Rows from block 4 of a small image diffusion model, named by matrix and row number. Rows with one number belong to one neuron. Each number is 128 + 24 x the weight over its row's rms, rounded and kept within 0 to 255. All counts start at 0. Numbers have three digits each.
Before each neuron's rows are labels from the 100 images, of 14976 (inputs lightly noised), where the neuron reaches its largest size: "peak on" is the class under the peak. Only what is clearly more common there than usual is listed. The data: analogue clock faces. In brackets: how many of the 100, against the usual share in percent.
# gate: MLP gate (model.blocks.4.mlp.gate.weight, 416x160), inputs 120-159
# fc1: MLP up (model.blocks.4.mlp.fc1.weight, 416x160), inputs 120-159
# fc2: MLP down (model.blocks.4.mlp.fc2.weight, 160x416, transposed), outputs 120-159

peak on: backdrop (100 vs 48)
gate.146:146139141138129079129158116078103109126083109136115108098134101170099097138132101095160129137153119118120116085131102126
fc1.146:118129092165128148138118156175152108117168155092122146168114142118142127097133120160121132111084114172114139119117135125
fc2.146:108130097113148131121099115148067125153184166132161169127115154104116143104138112162123137092145131139097126117136142113

peak on: face (99 vs 40.1)
gate.82:116115161106152127130132110079130123131068102078180124112129133156132156122162149105111183145129148125137105118102141128
fc1.82:139108137158126100136147108117088169134145086086110097069118115124122136101096091112133146150103166123125134128117153118
fc2.82:088126151078152097096159118141149128138109085102133113169102137149127129115123137128151162161104139103130176108115126182

peak on: hour hand (68 vs 0.7)
gate.413:168088150078165122119142144093153133150128133133087133165126141103117142186110145125106119124122113109065143117140155132
fc1.413:107159100121122105125128095140155172141109095130121086112126121135131108105111116122170200127138102172112138154152137119
fc2.413:135110142149113124100121104148162149119097112119150112110124131172136192135160139124125139114150126087187118118119153143

peak on: minute hand (33 vs 1); hour hand (28 vs 0.7)
gate.378:113123127118098127114108175092165136142150171128128132113125118066101117140087078110152137112161152119129099148160135126
fc1.378:142136162180148124117090187130165106119139151065127151128146139173123116145128144156119094143130116163141137142145157090
fc2.378:126078085117152144120134132149099078093134111202137117128144100107115119147117124141112141146163133164123128108130124159

peak on: face (91 vs 40.1)
gate.116:154141108137138221174151102160061146153096140101140133105141113099201143147152118134150173155135130127101139119126183130
fc1.116:128140143148127189132109148091115108132181124126128149126116126111137075120142106092143141151127125096111085079120128087
fc2.116:147104132107135128093098092141163125123191125169157129128113119095147100128168127083130117120121101136168088135121136126

peak on: backdrop (100 vs 48)
gate.62:176168131110112102105101158121110159148129084164136128199176134134076118118129124146126135127188090122147161128152144186
fc1.62:119133114137161160115108111136127107130113099132139146113128108081115134153157101103117171177134180131132114099119114113
fc2.62:158133128135115118135130137108160108118143109110120138129111117074154081136149148125112120172150183136098107143154115103

peak on: hour hand (28 vs 0.7)
gate.360:125130139133107172103138103134152159140117145147118149184145147170117134147135094132132130131120150090088150098161116102
fc1.360:123146140157123046137124131152153110098137097115113128105126135108157159107127139126114103126093117132079100151100131112
fc2.360:102114133172141156150113108123133114153132197133125163054138134130177143132120133132127195103138100119145145118181129113

peak on: hour hand (71 vs 0.7)
gate.11:109090164167148158074114163145116119139109146153117136153135148134166108136121132144141114171150101151134109154139119074
fc1.11:129127132105138127131162083154146135122149105126116133143122088097076111119115117103132129128079164118105157102110131206
fc2.11:120169091135090155150131139122072157143156127153128134079128125112142142114126121123139126079117179087098110142171112154

peak on: face (98 vs 40.1)
gate.162:157096089101122133100140141135116103110114101183136101113127152178146104127147124162117161133107140104138136116129147110
fc1.162:147152078132112140120177140116154120136121112149102125101137173166100074109167099156114103171116124149155126117117136083
fc2.162:121133141133137137140148098114135096105130098181150135132130121134136148086145080116160105114153096110134150093123138136

peak on: hour hand (25 vs 0.7)
gate.177:143122139106124135106145101112183141114144107134103104107142109109098094099152138120099120109139119147125105137141152142
fc1.177:158121148091103154138139127113152139100152110130127118126152091084108058117153136107090089122144123154157116090158163154
fc2.177:133144121130146101109126142105124157112132136123109182161126111147114199121134120123124090126127137156147105125167136103

peak on: case (34 vs 10)
gate.372:123171121152094120112101085142137135135163116148123152128133103143149144105091135108140152150154127130144143132081075143
fc1.372:115101113113127105131107120134155111099141129153172158096113143107119144137159131117138150121146110153126147123135096132
fc2.372:128089131107188124111117118117123129142125151113123161139114128138154105127161094137132082156141109130116143129166119152

peak on: minute hand (62 vs 1); hour hand (29 vs 0.7)
gate.359:147180132129184169153122125184115140142126121096124122137126128115167122169110148150142094143079134136125151142128093138
fc1.359:148137130105142101126150120162117125115130123119146159140084081123137135117133153150125135128085120130115120143114158110
fc2.359:103150119117089146167114100095112171185092145114095142120116146120145132126130111160140129136117121134105149104113161132

peak on: case (94 vs 10)
gate.292:113125109135133112158118128133149128136168127094082188147115157111140130124134097150128126094085090161146112154130094141
fc1.292:172113168117111134138135121160144117152122163089122094137107138110152128100136149139130109121111164138127145137103117131
fc2.292:105130112146135118124110115112131123150135065138159079153116125100063123098138136122114085099107158112140148133125059128

peak on: face (98 vs 40.1)
gate.6:123149142166109126130099135129174109128136148151111097074097151131118104136104087145146137139127173129139114135167151120
fc1.6:130158122158079121120070142117138121147111156178138112098138132135092098111112096157154112137130134175141114106113111106
fc2.6:146088145161142127133155138157119131109134137151111149132128149110124154091156130116119120097113160106112089133123091131

peak on: minute hand (60 vs 1)
gate.147:141156148117124060152099074144103105165093158119125153123132148134105131140133162111128174126151129125155102128127092141
fc1.147:123091128121125148125162133105122115127141126135163132188129104169089108148117122110136135132180184128090194127084156110
fc2.147:126119123130113130067117155117101116137137159143164171139112152108104131135145166117123157128125121079102099144146100118

peak on: minute hand (50 vs 1); second hand (37 vs 0.1)
gate.200:122117115114137150131134111125098155181112150143128176131146115151166105116132160123119128113152124142159117089110120140
fc1.200:145157151153180106119142097152114137157112156125072137140108122137150143153141159126120135123172123084150136127182145102
fc2.200:122140155158168146141112156120105130098157142123119116131126100133133131136178127120127137143082132136149140126125123112

peak on: backdrop (100 vs 48)
gate.352:134140119162145153159137084134114185130129144136092130097145132164116107125164169105141127124152096165119099120115120157
fc1.352:120147177103124102084106124095125131159122111180127117162122128111088139157149164097138162145162128155123129157133129147
fc2.352:135089140124096140165137079104155134114111124126142094168150142159136146217142122124114109141098127128131125088101139123

peak on: case (80 vs 10)
gate.326:181133128133109139118143113145167117086133122130123137092132097135195135113151127122147162153105147126096183117128175143
fc1.326:184125105188114138130193093166100130090159136131165146125127075087137128123128109101129132150135142096086144147110114124
fc2.326:077131104181133082112164165101119147169149156101135159152135110110110119099152166190127090157086120122145103118178117127

peak on: face (76 vs 40.1)
gate.170:107115116128151100113172147066161168091126113139152133109109136122137090113127142066137134103163157111130110145154136128
fc1.170:108124123150125115117206155116112133082120103102149164094122120128168155157172159035128154114106121147123157130104128131
fc2.170:127109103120104139155148137152131121136134135101118151138126092105124161119144108113131131084117149145081151171114072182

peak on: face (92 vs 40.1)
gate.152:138113128121122085115113097143059139130135085120141137174174113138131088122110126128070131132123118124113152126134123125
fc1.152:122122135139148134152140109131120090132140064151111137181160131153088058162136109100151153104115092119104134146127120123
fc2.152:133123137094130155140148118145133109128133054107147150149147104116123045139145152118171107120117120069113112093138131151

peak on: face (100 vs 40.1)
gate.136:122130101126163130113132140100149123127108092129165109126123097173132113127133107110126165149106161113107129125098080062
fc1.136:150154141148109140162096153105128111125114150113152117093112124080162154136127132141123139167129075140111136122157109115
fc2.136:143104175140120082102111134136129180136111134139142119157125154096110143137126137130110181120125068108143131126080141165

peak on: face (100 vs 40.1)
gate.79:124105105109130093109166100150105135128155134144126111123133112123131104117124131106134120159118133122183111120119143213
fc1.79:120132152109112093096125113146054161116126140117129108135121130131117109113153129160138152142100119094127122087127125172
fc2.79:122119145152142149163097137159150115148151128131143145123131114170153129171161125156155102167156101110133137129132079081

peak on: face (84 vs 40.1)
gate.141:137143153115136125124078145084163113123142152100146140137157179106115152106118115134118145128149120079122163129136108133
fc1.141:127086153098072114137080166114138176168160126079167122149135145192139117104111131125137114136118109110141125160157132160
fc2.141:168114193146087155126148124083141121123123124173157150103136180143089108131111145113120117118082140098123141115064139093

peak on: hour hand (53 vs 0.7); minute hand (42 vs 1)
gate.276:140108130135185162120136126133134108151082115107143108104109133101152119139121125155172157147128129140112098138144124108
fc1.276:126129138139122133136144148163120128127098129084124112119108109111138137153132127122125179114155105136103164121130139112
fc2.276:105191140136119025129098099114131136116094158167116168175129147108137143114130116142124143163127142183136147142101109141

peak on: backdrop (94 vs 48)
gate.410:113144161134119129130127120155162186101100120119136119135124125129158124089109119112105165123155129112180135150144143097
fc1.410:124142158122111015125103126130104131125137140142129106104117143102104146132122135109118153128136126109131135142099100146
fc2.410:130140146111086094164118140133137146097110117111126080157113110093127158115115139121094096136180141128101133098114144129

peak on: case (38 vs 10)
gate.408:119131132109093125169107119159111128094139124104125128126150164147091115108114136127136162108141163140115114150131114131
fc1.408:153100082153118122134153101109102103165153147117163158097108145154171140139120095119145095138140126087099128144129098135
fc2.408:112119115135145142167159078088123162113117142083113118131106111123148183099109103108126080152147115102115100094180113139

peak on: hour hand (30 vs 0.7)
gate.272:132133118148136187093147135104108108131127122122110110108140091203141116073110129071113127141154142146112126103107112131
fc1.272:125121142112111116133094125117118127133150113134150167103101122107183104122131110123133082111117121123127111147116118117
fc2.272:136126124162107101150154128114136124128145147118130134147118124173143108145130120130145168107127121102157121104179103140

peak on: backdrop (98 vs 48)
gate.391:096141096111080148151103156136115129110101159142127116116156143119099155117160137154134128135125116137096161163164185100
fc1.391:104112141147103142136127140116150118148133118159170096123158122169092131136120152123120134127121139157157165132126166095
fc2.391:119149149143112095135114170150122131138128164141133144120152175130091141130108157143137125099121149153103176103073122108

peak on: case (47 vs 10)
gate.87:095162108160065163120119075153163165134119112127148161176095179110164163142150142141104110099125150157110116108141095119
fc1.87:102139100136110141114109118159131131136086121106178080142112109145079085098170175169152113071180165148111104100147156136
fc2.87:154109123150117148139096125166111143132095147121127094110104102138132119096200092135136116075055172180172105141093136130

peak on: hour hand (38 vs 0.7)
gate.95:153141128082146131128116132106103143096123128129101127122144130104102091094118127077132180151107085154173141096122096144
fc1.95:107076111097126161104095122138137140158151121098125110144100137168160152104160115136119074091152148149104109130148183130
fc2.95:166141118125119138105108130096131145130168113177084148113151124161131120127159128117133157125088151116176116167119096092

peak on: face (99 vs 40.1)
gate.94:133142097136144145132122136135104101103142049112146136141148123113143120096126142137057104103106110107122132100105153116
fc1.94:132146147100120099176103142168163126160090150112153098121160133129118125142129133144145185118142130121135138155147134176
fc2.94:138164152138099108098134145155138167141117065120118098152164130113170115131111117126144118109096151113121157141130118141

peak on: case (26 vs 10)
gate.301:140125140120071140145127125135109095135127111163086132126147138096038149162127116110162139149138121145165167119143066103
fc1.301:132144110113186123118146116114142172146136162122125127148141152156187142097120173087109126089139124167089117113097186127
fc2.301:115117141137157125160109090124089133144174105172103158098113140126092161106109120102139151116156110138151119168147159135

peak on: hour hand (59 vs 0.7)
gate.313:163114155149105082153107136070097086100112126133113133109096124077105123157105111112141128120123150125163105104152141133
fc1.313:152138195139150145126158136116161138090120140122118146155120100112147101139071146095122163136091090134148098091124139068
fc2.313:079121152143156125117134133109138115134092128137130154114128160139115123189096135146118150137147114144091179153126107111

peak on: backdrop (100 vs 48)
gate.375:141132158122123178135154170132093144124123127126156113163122120154156151065133105157141089088134120132106136117160137114
fc1.375:176107146097128114113153152158140149136133138112147126142116143150108149117124115139144074121132104106116142094120137115
fc2.375:124116125156128132152134102164129093124118097105117145093118183151130120168179166138135111155133118125146121123175084144

peak on: hour hand (79 vs 0.7)
gate.144:174077127125166109109137124148122127134155133113113146066131095159144132127120142152098143112166098130108164143163141123
fc1.144:159112110140136146131142158108123079127160109129117086085144137164169102163124126111121149117123144176122144137132143123
fc2.144:138155124123119126150098137137092134148122158158149126122107159143095162095117095149125156123054115168112139144099141129

peak on: face (95 vs 40.1)
gate.195:147134104125131073118145124119111132083091143114090157115126159115126116135155114146118149146147162093115118125134133101
fc1.195:145118106096131131110141083129152140188120121133141113124123140127133159130117121190138137126172166124133160084148091109
fc2.195:173123113138147135134155100068151141104138158123118130141131093148118132146121122152122157072120125103120124132134166092